Rows from block 12 of a small image embedding model, named by matrix and row number. Rows with one number belong to one neuron. Each number is 128 + 24 x the weight over its row's rms, rounded and kept within 0 to 255. All counts start at 0. Numbers have three digits each.
After each neuron's rows are labels from the 100 images, of 14848, where the neuron reaches its highest value: "place" is the part of the image that holds the peak; "colour at peak" is the nearest of a few named colours to the mean colour under the peak. Only what is clearly more common there than usual is listed. The data: drawings of small networks of dots and links.
# fc1: MLP up (model.blocks.12.mlp.fc1.weight, 768x192), inputs 0-191
# fc2: MLP down (model.blocks.12.mlp.fc2.weight, 192x768, transposed), outputs 0-191

fc1.131:136115108142142131147136121140106139156127138158134159139153136131145134111125177130093151124150142156168096073138073144062181121124160142135135166137135109124113156151123157185142148128094139158130153135120127143143156146143093114108156149058127153094123167085151131127103138155145131136139109171157142158100117160147137132161113140172099147134129111124149136139127150142144144124176167143146122081088135159136158136146116138134134142153138131126073133139117099128136130153131138151100131152102168139174153073101147142120145137117119140064100133115138136142131123149069100129
fc2.131:117150079164127153137117138167154166109139138164100123074132131114091107135160136130099178120125151100118177149173132140142128141129122130113178158124120133138133137139127134098088121135128140088118131135131092114106131138094138123172099145133122132136138105146144139096139112128126165113091132123128125129112166182117090103113138148100175141138128091128087096105116081123145091103167131097132138137154097115101067094109143135137149124147111130127101110116172116104189113132125173131074117116132142101107095121140142123101106110127122134173113147149056102149157106139160107134
place: top left
colour at peak: pink

fc1.317:123154177107097118110111114105147100101119119155115088150129118119098113168103090119190086119125137122124173147114133117147101111116127132095130144103112154118122107133117092115111093118141110094106116162085119099107117111150109168169114127163114117170135163119093131122132115089103129116118122079153114093092098137134088115124170113157173127122136094122137153106123140114112121128082082100078116172110099116118121138096147135152111095122120084139131116116138166128105171114116135116130101077154131133112126177117142122197152099111118170149114118130113115119141129114176152147
fc2.317:115139156116116143136125123161131116096151138126101145082136160125158127121104075111153149100139094158138183137110120151123130117162123106117182161110125100080125157163142102146126107148139117096130166162119125110160062108132122107113113173148135131098159167106157101146132095139142140134155081142130108155140145151135109120166156162093128152146121133132128095128136126138155136134074081128165112125104100128106136095102120139120148121129090110100112132125160073094129180142166137129132097138139118099180149124127156132121131103160132144160097146180180103163127116119135122126
place: top right
colour at peak: pink

fc1.552:131107102116110141121135118163114098185125137114130115136086109108114162182095081090156109169117113154139169091135174093104155112164128126082106146132113103122117125124120136150132105107079119099126116172150142176119131119176143129118128104173116122156132188148089119115109117142145185109201079149126105169161150120147123111162152101146116129124119127114134080122144113119125124168088104160137112119127127137111122112126124125141148138114116110136105118124157190127109120135127113132138134083095149138116120077105114113125118112120112149142159116167133113122146125093166137136
fc2.552:149150114147106105097188100143128147110140161157129117091137175127101102132156075160094107096147129126135158188124140122141121115106146099110162106127143072097087138143186133133096111130129117134129110126127119088148143092168105121118100150104140112142130138136122128130084113142123123137134121148094075138128135154156148143098135139139114144154148145158131091095125144090136168126108121108176110130097098132108088142126139118130134105122078107083114109146174085123113119119151115096165111136112087082097129126100143136088137100126124137126167162118090096160121128122086114128
place: bottom left
colour at peak: black

fc1.724:129156117140120149132144145128164114180135120122122181101148142127112090118107107144143141078105086131140130181136098111102097139101124155080153123149139107135123129125132151143117159095095149170129155102060131151121132139183127092119126123154125154084138124120154151144113146148113082140169150126176134182115134141150109138146117140154153155142134142125123120172138150134141125139151150067178138171109115126126137154132155143183124150138139074133149136142148128163134096133133134088153142066182098141136137122141120128097152146134135122080110146136144138137092129143121103123
fc2.724:145141116169119111108152113126136115115115127185169124160113077113099133092154173126124128135142154120149121134141132144156120096113127123181065114138144122127106127090108171139132120154088117137134133126086138152095165147153095107136150147089137110133148076142097089080118122139121120139151157097164176140114133076120114136102123132110111164120121144128161125130141134124151157158156136153100104108126157144134080119131134165140115128133165121174120182140129196121122093087151143112119120121113136108090101136101122098138131100136154100077145117099106152114118164114126129092
place: bottom centre; bottom left
colour at peak: brown

fc1.708:128117150155110121157158151141124133065160153154150152088143158146157143151134117146106103121079156107149154125144183091103145164134130126110168129151162123160141153163146118166096141165148135147156140166123145153149136148153131155115098117121155143142153111123182150157134143107116146160129114136128148135151079122147133159136157145182141130150141081112152164138137100150146166139134099130166157134148101160131136145082151115120149070115147136151148147141127104155145142136152119135138135094117142106138106110109134166164097110144162150121159160064107148159129146146156126150
fc2.708:120122121126133150166141123107123092105117108089155111159125071144133118081100142114154128145156148112130135126162097152116142116132113124186080161083150116111098134110087105135160119140092106135122099124126113137142150121086080124141194143139156146088171165128157096104137128138133119126129129075163166128151133069127130140145127124190139095137133120125145152123120125115164141137153145158127114130119122128151147092164110159122112160146102117170129140123203193108139130151138152116127135106110119143123096124099143132096137104116150120082110147140137172135138145126112158115
place: bottom right
colour at peak: pink; white

fc1.624:125087123130168124117115125128131098109122125121119070180085124133132166114167195087122127168137145111113148082132098154184144124122139102198137130122123126119127112104124123105136096142139126086128114148182103133132105121080126138145158183082123141173136102148091126110115118127148125128090120135097133097119165119132140131119103104104136134112131126131141089080132146127138133115142072186118133121112146138113121114176100141120140113138120193121089117132138154097119142122133147153145141172102111146117125101157127111127105155094129169184121109135146118128127110122116159114
fc2.624:133116137120138110142152156131142118163123110115148113129123085117135103103126205115103104135084103099119115151135118083130133109125115108153080129119114110159088115060126119143156130112128114120128103110166142129121175146135055122139145085122137141148152111140136159131114135119124141144119138094172194133134092056115119166123110107150122113117104066119083152133120122124177101123135126126130119104141122113120145127145141179160125137150137138155115124128154191153124106120112139156099130123152158146115139154123112108117128074154150119086146101110109162113141122144125153081
place: bottom left
colour at peak: black

fc1.37:150114161127120140144142144130150149077136152158135093189160142138101138082162112104160106176144162131113137149118097140126092142095121116151134084118146147135150126103132155107143096135099124141139136092140139137126152145075123107147069132164137140152144154121144133134129130086142079145079164091130132112099116159146109140117130136112165119114103128122142191124130151144137138125113158086071149172170134130125127139131113161093137073149148146113183139134134147094129140132136115142155143107168136123142173163146132137106172100120130114158094143074147151140128142132121120135
fc2.37:114116148114130126112138111086087128129128150078100122066132159163105109136113113113084092121140115128129201115118106117117152151124135122101195135126145094137105121137173128180132104115138125129132139142123111180140167149122132124080149110123172106115141133107145139104150124135129115122157149150121101097120110184130150120102124120131080124141158126126152133145114139129137155171108127101157150148118123126071175142164125163115123137156088107086079141130148062127092125127109111116128177112117134171119140123112127132163150115158112113112133123091141086154099111144103125106
place: top centre
colour at peak: brown

fc1.40:123116177118107126097131106103093182103117114131132099133097100127100123110097122109131115124129135114106134108156199078126140106156103109139123141108100118125110119108113180115117118166081102098107135107156115094116133110093120130133135085090114077156116123146102121100121079098142168116094117131149119093131153143102123113088125068113096107115131126122125105126092088106113116110100198131108113104144131108128103107159093126132102165123112122131141126146121128090108139116119126111093123181136111117082117149125185119088162155127116118137125094153118115095152130149149163112
fc2.40:127130105128126128107141116123124145144113126150129142123116093124112104122149213154120133124116104153138155138113114102134136099128142157154092110176132150135113140099130155127135121130118182138115140079151124141089108166140107147165125135104145103148166180103118124148089138114123121119068118128185191153125114116142152133119114121137091109136109133109122118134117085107150150135098165096097111139130141144130153164137154171136125101144162171187116109151155195147084130098136100112167122143104189124143140134130119116118143109088141130124164137128141164117164104165132123103
place: top right
colour at peak: black

fc1.10:128110129130157129122096116098161110191120097103110089182082117129126149090116161055138168150146113115114138126119082147152097122112148149151131108119110163109100106114121148127176126117157122102116119090141116079103135117103133139108172133105110131117113128145101134113131124129143068141133149098123125099114150116092119120120121147064145137112136192131136082102103133115117112138124140142109123159100127111124114117157108129105117167148110136129095125125119117126117125140117138111114120176153126163116169133150100112091153147133123092126088105185131120120117062122093174141
fc2.10:125130095130130134138126129103137099135135134192118105142155088119122089104140175123130122131109141066115109149190141112122161125126132113160087135104119116144114125091106137121133139103102099119148098100082147153113163166157092131157161103128077117169157125075117149107145119128122110156157144099133173126101106057122139157114126115125137149129116100153122127150110131127132110131151130146129131125125131145119136143169116163168135116158120143161113114092186169153135109134102131140148150131081108167125134112142115132109124081131158087101167148077161155122111091127129118097
place: bottom right
colour at peak: black

fc1.35:123115119151167137167119160169192100152136139140150142088150158131146148138159139152122127135141110146141081128135075146132157151114136151150168153161153139153129135142140083136137145117174143171145142152097137134160151144173145117128137166159153159096116099116145129149127148125160096159139143128116163166149101102158119147170145170130124170138107147140149122132130156142141143132158062113146153124091135142150146136099141106148153127172155108155121161150115108140163135137142155128134115098128115149167178107115096137151079124138156139098151166102146163151102092121123116115
fc2.35:109113075147151128096142136117113129141092117147129145121105087133103079135178205147119138153103140093115158117169167122136136102141107135146105150142153127134131119073127137102119146127107172159130054115138118122097147128134105145140130126131150127152160075115105152145108141113137161110119161122179184149096125118097126131136094113123123135123090102125094142107124071152141119101152145153102121145123114159116082162131143169120107103153149150177130116156154199135126138097125150132103106114113166119103108118129128123114135104100132136114124129140166150129147117145153120096
place: top right
colour at peak: pink

fc1.70:134089151134160131132115132114108079135131145086122085191100125133119146110131178067155152167121090115113169089119122139150099130130166136152146117110130150134127122110132154122152110135092122087132120105158156152132143137125128138176135159118121109099144132156083121135140133148125076130116138115124148087127181129112138136111095122064141139133122159145115095097128136135136134124128121127141131166139141102141109115182106136136133146131125127125093124146165156066130107105137149116134135171163105165098151105186104121089093142136130092126106126161131127133138089112120204122
fc2.70:129099112136157124118133153117130122170113092129127121125102095118108093137141169137105130153114139053085109143163143104127115125092106099133096141135132115172120098080125134127140129109117136128147083118125116165107178154152083129138142072140116144169145120124139147118129156110149158126095163124147184125127096079100141179118098087148121113103113073131076154126094116138146117112149158103130137130138122139154157150132133160131109135167133116125118099097130157168117101119072146151098134125133131165093138126161100123118116071127130121101138114114140147139157093149130114084
place: bottom left; top right
colour at peak: black

fc1.164:117112114114128137117129106118152155174112106142123082110101108102137126122111154145154110118131142122121110152164093171164139103118129101098107081115109149108123118130109148104195187135142126098107125098070132106096106103075143122128073092107105163161119115159089119123126122114112088106122144095098117116154111137113132108164152125147083132129125127113126087092127155112110105127120122132114103126094139130124128132153112132149123178149101093129107104095106088155113109113115122122109116186118140116143129139093119112090166171130105152184092108166122109113133122133095175128
fc2.164:118137103131107161118107090125087116096133137156155120157148110147141137096104101154168139110141152177150133125124148156122154112157159161150135109105147132078115151144070135140131161158098083142102153131109152139129072130103123133103118190133097084116129151081108102164115109130120079122165100107113093115113153110156114113160147159099140167148139154157161107139161125139093164148085122082129096120132164158120120147118145103155134106115118149170151148147174146116109137125172113102140122117115107124182128121110137127125135147117118116141115156128131133148116160117132147182
place: bottom right; top right
colour at peak: black

fc1.616:138152180126128115123144130103107188129131101134126123129103120130092111094096147075060125135151136160111164164135164100127114139139087124139138091124127117124139124130140162112135096139087123075124104079150117099106080135090129106105145073096131102079156157106115130114134120130111192135112139129184132100148120146153129139134103076145146126124122122120147108091140126125127118142075171182128131133123153144137145110137103144138117156143126143144138120142109153124128139134125127104113139178134144102132081179141140123126180079127145109145082130166150116123131126135131100114
fc2.616:111117115130137120118148135128143132132127105118112124127125074117123103126162210129123147161092114076079124111160127136122135122086114108149079129135120135139097119063122116112140122097116142104160104113131126174113178155129093123140119110136103138161168108104135134092131139122129146134120156118135196122113116090118126164131117109178118102115137097122105135110117137131160112099168139156112124148150126117132165131169124177167122137162142126148114085115129182136121119137120152152126143116076137130067131117154137132138122067117145128098129114120166154114140086154132138068
place: bottom right
colour at peak: black

fc1.187:150079148133172130116115123138163125117124114103130077200109115120136164134152187079087138177148154108119133081132106159178130125126135125204136105112111153121125122094124126109125115126132133077133115130171109104125109118067142149142136160090118137168124136167081128109117131109147097128088132118079120085150135119116128129120096129091130154132128143140115096106130144131128134143155074183104126134133142137111144113151109125114125114139124181132108130130121155113119161120124142146125146170122122131099142096135099118135103151110124150170110122167131113122121083089108157123
fc2.187:138113120122135121142136155126140128151125111097143123139120081122140101099124175115082112147086109089110131158151115095126136124117117105159076143113119119168101109077121133146148121102121113114130087108172151161130193145128065111130156087120110147151148100131150163121125136125126151143125144089156177128138098060113124157122116112175130100115104069123077152123120123118155112110149122119125130108140128114115183132146141159151123141158133124149118107104148182150106103122102137170103143109139149145085143143128117115143130077139154126095138085110145156121132125137145150080
place: bottom left
colour at peak: black

fc1.204:127111123114131112123113116088124114150104110116132115107135103118140129125156074167112106113086157126159087101154168084105086101127149130171101114108105127098153111113094120161129146119172116115118132154096132116099132102137124125106157108168107135129135108116117110099115131106129099109069120164091103110081134141118170100092159119141143128134122158157118182119106103124112109113105121153070111100168120132113117116174120154094113143140102132131154100097128098144119120135097126117108135127154170159164103124077102115123089137143104161146160124177145102105136097150183124108
fc2.204:152154135122111139119120109156152116115137169162140141144143142104153161103134117123123149100129117186159144131086128130116152101168145136168104095135109148082145149153134131107149094143130130144122149114096142045130094085133166128144094171130143106127108146130084135187111107135120109116127092106144130151118151164151124134145141162115155097144137137101125066138145131118123145157107111132110102118160159134119068101122131146105146124117175113142107151189091109105148134131182100113175098150122124114160146139119123124147142167120116109122137095149146100089122176120126121127
place: bottom centre
colour at peak: pink

fc1.674:121090067141157127147148143119120136138146143151136168126135146140154140133138146155100151136125125134146081079159120136090175139145131132142139161141153109139138145130145135185126170170138136089147141133095139084141144159129136085092154131094136154099113135100163129132094140183118140154167117170110148184124110162123148147154146109150129122138137104134111107143134133131144144147161175139179143105069115138147138144147124113124146158143151138147089139125136102121150106135144129164101125149090150114127104051097149125090108123137138142078107129171134143153136104120094140149
fc2.674:100150102133120153156122141169162158100153156184080134104148135121119117116143110141109170119132140108117153154164116179140131139141111113125157143122107124109122130136131121107098098125118108068140150168127129091152118106094130126139096157147118144091147141149153136099156101144129155140124104107126108131132158156105079123130160152105144164131139104136113097100115106122138098127125090117134129143161095088087091071111148137123158173129108096112103118138158107085197125136138159155102115114150117092115102113143150126144131105142135163171096138146061096147130111150135095109
place: top left
colour at peak: pink

fc1.110:124166108123153126136131135113100106097134121113130160142168139136121122150115124123103138150105105129122134122119148109127116135152098145182133134123135161134087120116144066134077072124146141165126115168196116130145132138157103086140169143087132119065128143105155120126143115124151142126139144160148134121110075113141129134087122111136177107113121129124127124165126097130130130111144165159098138112153124107133131098096170124128114094091136203130146142134116160077133102134135129153143125088141129151094128128155149142170097122113128100067123119107093147131113142110163065094
fc2.110:088107141117137174115114114117103151114115119144146129175134110148164114106121124136127153115121109140110155143127143162131104094159117157127115161115174137089106130161070100144158174185100086121087131127150158127133095135086101144130116154136144141077129154165143134122129127121155136132137137086096098148161132090129100092142120131133125117124130118152112157114149121164117139119129132159133094109143153144136127127108131093150113149108104160167183147143196169112111144144150134105102108079165113117161152144144095114118127153122134160122079145170121145140137165112161145176
place: bottom right; bottom left
colour at peak: white

fc1.340:138101145105116122100110111155109170184110109138118132111136115116106146145151076114182141128138106127155145123093144183146098120092137150059107144102112110112123118143114092122070139142156111152111113100175124139109106102103130166105150117073112120076128092121082123099132115145123142110157140076097107119094100155143142113125141130146131120138114124122088171129106122110113110115154118096108119107110127125130108111147099115158104070119109133112128112103131083141115141125122120138142121125119129092099173163170097118130150157100113114091069101168118115119136112150140096126
fc2.340:128106160111126094086180108132121105123135154093156148169103124120158097127129103130146139114114124153109156140108127127113116082133136133130112124147146083100116149132094160138141180146114085149087173080152140177141107137116115161122164148104129100116094152104116121120081115115147104121140137123103080154132143107142143097122121123170146151139117157158146108141148132106102162117111117154149082124117147161112175155122123091147128096069118179135167147138156137130080148122146097085146101134138105131152121146132112140153104164140119124083146138112168138121115154126113146181
place: top centre
colour at peak: brown

fc1.662:145160124158177110147155147088136156109156153125144082142114156166131104159152171144123147132135144145133162104139083164135149150142105116161167140144147136153137139162157169110132119161084132107170152145164151118140143150110115144087108149128157130148135106138169148138103139141143135150131118081117149102145090140115134149134143150108147133141162154156141167133153148153156152138164100118204150123101126137151142150099140116160145071145148170126067153140144149130165156142144144122137145138111140129140135165128142142109157148142142112159098147079139152150102117158092154139
fc2.662:147139190087118126153120135112154123138118163132116100138119140105158173106112141119142107110129116151164135115073096084113120127171140158165113095110092176132131119125147117111147086123158155128140131130111154137129081145115173129152112109126129133120123151136103154169124143116118118129118102093153122134130128174147140119123124118095104118122151171065169119171118096140148114139105132098099126113099154080122148113121115131085133107094154101142093124172100103162140129151130100136149146168114194157177124146129123133115120165115132107127136089107121121074105169148108161134
place: bottom centre
colour at peak: pink

fc1.162:146173111144141120135136119120113116151139124105118148106159145122152101086119158149098110080117106116101140174094146179091135127136158118113144089123128143120134130140132118118117125097084127170124098107183129111150108128114096103119135115106131158087116093133176132121130120069116126133142089083121135114179152127100090128139105116088100136098102130138147100142110093130129129112147162162166127120180145106094140122174126117175144153121135179124170129119135109152133127132127132071123141155118071151107091147145120126157118145120128084135165125122128129126087125107072093122
fc2.162:140126120152135118103149139141138113128128096102106160097115119102096084144130143133143126139120147050063121072129178131143132117080118090104152172140121103144119143121138147089120131100112132125124054121125112162093153158136096112153128111160090134174151091127130136101113122138124157132122144140116132147130124125111109130117121126137146121132114076142082190116089117133135100129155149128144125140150065133153151151140123136145135122154105115109134111119154139125125145133106129128096091108115125146098107105130135119091157081126135137131142158174156115173158057129152089118
place: bottom centre
colour at peak: grey

fc1.191:127093148107104122100117104163122178185109122132101143099135116112126139138166065109191126109092107119148125104132113181139131118094143147081116185103116093107131123131105126125089139149123115147107134083147121162101089102110121176108153110100112132098124101136073110097129105138123149106177078089129106144107114153144137109137137133123110118140129112124119182143117128112111106139141123090136114127081120135129119125148097113169109091124110109118108111096144087157113117122117130116140116117098146084121158139126103114133165159106112109113078099176117116113159127168128120134
fc2.191:145138155113106119102151113139141120103146141111149128165115128107132122093129104138148144101129128154126169151100110136117113084141147148144122105136126104079122164161093160116150182151136092131095184097132135156126093134099127151132163180101114091114096165132129097137087100130122095139141108110109081163147157114161142079114137153138128155153120175145161083133155131099126153139102111124147073127106143150129166137114143090135144099079123176145157154154168126101114150135172109098140081160135111138146119151117133128134095166124134124122149127117141143125121154135110137181
place: top centre
colour at peak: brown

fc1.754:128114145110114119113096107117160160188120101153138111149129101100106134149096146155156124130150136139126112130156104165177149111137131122126101108111106161098119118147112079102153183159200128106107135084108124093101136098089120159089137088078105157143108104115092109112147124107131105108125148089113100087137118121117139104128144149154098126112145133127123083104122145114113114109133113126092112138095136138122113136145135140153122167163098141093117106093109114136106161097113132114120120160121166122105168176123163111115168138120112113156083105172092108110119148129094092116
fc2.754:102130129120114166122111100135102100081160140144136137165154117139178104100140102123200127120123160175136125126130168175119151123151135131143130125113132120080105161126078120137118154136092072130108128132118159146137081119125116124114134177162116111116130143081114103157138089156123086130162097114097095107125163109139103118186166169106159133150164136171150116152139131130103136114110106142146104111152144154101104127118130104168147123115104142147161126117171146110142159139167115134155129097110095121170144126128144135122178134122122112142102141139181120149104131111123147160
place: top left
colour at peak: black

fc1.188:150142131143133147148125141140157096197139118138138154109140138120124102120117116118127140101122101143143132171123084157121113145102161155096155103148142142147125134127132110143131150082137143156134153102061137138140123144176134091135119148157142181076133158116119143144092164163120079141154129129156141179106131132141097142152103158152175140152131126120160115144139165135131133101193097088164143157093142147161137151132160119140134155144131106120122145145127126152142079122139139097145138078178101135138152103163089127133159153149138095098081148119155142144107158130114107127
fc2.188:132115091133140114082149103102124122147088130171157105146110096122106127104139187151139129152152130107148130133115136104151130096129127131164068115133161128132111114094125171139128128154094131175147098105082150145080154163130110141143155119107123097148147084123074099131105144109140116141151183104173170138103120106122136124121092108100116165110123134128134130143141121157134162135151157131098107115117158164121092167129131152131096113125155133174111166144132184154115086068136123100129129102106132111107098129124091111126130118133153110093151118087113150123104169131136152108
place: top right
colour at peak: pink

fc1.173:140106157110106108107129101157120163146106110134116133099113111110107124127174084140168148118096100124140115119102126187117130120096130151068114171102113094114111116156116103127079119119109106135105122115159117153112091107116150178120160120094107103089123109111106110096131096145118150107177102087110095162126118118135135109118155111126153110131122131117134177143099105102108110122175130099124113123107123125108110128157121116152106066122108143121096104110161110139109144125118120140121123106079135071107163137142092112139150141113107087105076098176120110109143127162160081137
fc2.173:163145159118110103097172102122140084130141158111156108163100135109109120103120110126119131088119113130109159167107102111122122086126157150132108105137125101095114148160113158130143180138141088146086156093117110143128153123136120148122146154075118091131089129146118128112077107127118093115137139108097068157149127107161163104120124135156114143146124160143114100129140145090126152118104120115142078114112146153129167152133131087150140101084109179141152140144176133129099123120169098073110106155127111142124119145112118133151103168117112108124170131089110155112110154114086138172
place: top centre
colour at peak: brown

fc1.716:145152168129110134121129125086094187170129121102122113132076125142127106115086152089061168135138121154110164140158146109155116135147108137151139100132124140127136121097135136106114095134123134070136116117177137098119079134106131101166163074092123092067153130108079136118153132143105147126124135122185140101121159138144112133131089110132173106133124152136121102113125108122128121152078184147102132128118139128113121110136125131147121173148125132129133130132119169088128102131131120116135142174148156124137130168171145115088170131136139089131077119160138123127152133109112095119
fc2.716:105111116151128135078130106126119139117126081148143130140135070123121099128163188130115155136112101120102136105153139149114154081096130112151068158152140125113104149073094117106160127130092132124120117108122150169100116165118083112140102145130136119143159131090148132117096130122135149122091151136146188161125150075130115173113110129135108141139139098123110129113131125138160149137138134132114090129120140154154171153140121158173121114164136148163144126142153212120095142136135127132139109107074149133120148107138129133136101080130132145117121115149166166123157102122167147078
place: bottom right
colour at peak: black

fc1.666:136130121099147141107138107139110136152101118104103170128153116123117090130156104178135113123175088130137153103090105119101158102111115148128099093128117109117099109126098115167145120132087132194107116178162126119122102116139138106117118160116113119124128100068089122103127116126131145090118154222134116163093153119133146104095088127071112112122106133158144121155136138100109107162101122125133096139074137158122131116154165124112109158114099155129167102131115116084106139132110107138109133182129109131141127100109117116123165070139106112123112104130121105112128148122092131138
fc2.666:142123141152143124175102165140147138146113109130119112118115134116070144189149133127065126160118129097111072141190131103127095171081108129077146134135118140191173094126149140099120157094165155107129126136143090108119172135106129141146130095105134154128107116175151116080149160105122145123106156150135130106147108120098135143106119096137140097106113111127115136121107143111136086114146131119121173131136110090128092125143138116120123163141111122114135103099103126137156103142082145158101162154146138116060119147127111136122125109142119119142127154115073147167128092119138130142
place: bottom centre
colour at peak: pink

fc1.625:136141135165163141158142167151130106144160149167162110140138154157147128180116156131087155147138161145123154144127149105134117146156141153171163111169166161163149168144155103118132171119133160104166153118079157125159136162105136136147107127132161155113145160131136151164147151135146127160087126179119158130113121149138148154100126140141107138155150164145149093131157137165162166141122118118086154125105154136152137159096112148107163112164162103129123169163133156101152114134162156113154140149136162145142149110159134147137100133140154145155135159078143164159128140139148130135
fc2.625:145158110141105128107129130156150095124132145156152152171122131117122129112135126113135130098127153121129125095105171152125144077131152142126113103133112125103126152179097120126149181119133094134090079111123145129124161121152104145156137157130120111135100089136109108136092109137118117123141123133099083144132128090157143100165130146151118095140115133150092182184161147205137122111136148132154077158158139131139086136169141092155139115097114173134181137161152155115138129119167143103158093126106088136129098096121109122128137148094121135129151145158098149111099173125095120168
place: bottom centre
colour at peak: brown

fc1.297:144129097115131127137112124111120111170109128151141091135133106126163109134119126142131178130126164157166090149132129129128124088100147140138123070135099126104151121100101157138175141127111132122127154113054148109093119111103165119090143114137101148131140106130079131118085120084120109100111123158115115101160099136097154089119150112164123128157127135131127147109150141115109103155160152142124086070121130129158108124144165141092129141146099104135109107141106107167114122147108142136112129141151192091150109174073110131089152136153077113158142114165108107097102164149149105137
fc2.297:097114080113148154142093129133113124126106138156161132176130111140162155078176095146129163152130160157142138116127165168132129170146106140162116107094140162135177100121092131122109109126099072124111147134065167136123119143131157148127102123155089104147138115095128152157154147108149125125154097101116110107073120160104106119159124117124171140107148141147139120158143114128077116148101133113110174153169174138090129132123135128110112157126169109140129167118112109136114112146119122132164142126133107123139091077173121130156130169127118119146097125118102090111117148166118135137
place: bottom left; bottom right
colour at peak: black

fc1.522:154108106149148114145123152121115123163147140130141157132115137160138124172122154134103136140115089130159111076154146089110144143146154123145148174154155093151128162140158122184131141137147149110147132119106130111146135156194134120107183123084146139121142134109113146147098156138138183155154114174127161162138106132130174150132139132152108138191166123123119096139153146144159149141129136165161144104062149129147154140112114130139152159147144110124066149132132131128155147139159129131137144162083147091153123086119132141126105143161146142084120144177115146152131108139132164151
fc2.522:111133123150132142142129119151147110106129152158086164067135159139090118137149129158129156118143168122132188155154136167131132124127115107115188159139131110091140131148170122116102114137124142110139149152120136093136169118113141131132107146145149110103161135165149090121143118134143130163157132124136110106151155164120104097117132147128152116136130081123129101075131096130151116116148124090148108145162074097098047121105138134090127162121079081095104110160165103098191129132156138130130116105162127106104116125128119127115137099131157119143123133136097099167137118173097127130
place: top centre
colour at peak: grey

fc1.402:117112156107114126111116105153114178175105124141114131097107113116117144146158071087189121111096113118151144137119120180157097106105146155069114157097112114111139119132108115119055153127112111138109131095142132146103110107115124181124154126098107127091126108134077112096133104145121139103157071099111104150091117126117153107140137118139152118129130117102116178137104112107113106128150145102132109109091112130118112108153112107146109096136106114117106113110146105162112113115119137114131116100116152098120153130176084120133161157095103083111082099168100112111154130163142098126
fc2.402:155139147120108118094149093121123105123131152116165127171110125111127135097124116134138122099126119165133182140102130123120127087139159166148109106129134126089120161149101155135156171151135099156078168085125140143125108142110135154124132167093119098132088138124111129144076109127124098108135125109127095161124147123168156098113125142146125173153125184127155096133158129100122161138103117114125086129095150154118157150132137093134133090063122172166154147152168135118101135133172109085147098143118133138150117136120123123152100184128113110125163133118130149116115175126101150192
place: top centre
colour at peak: brown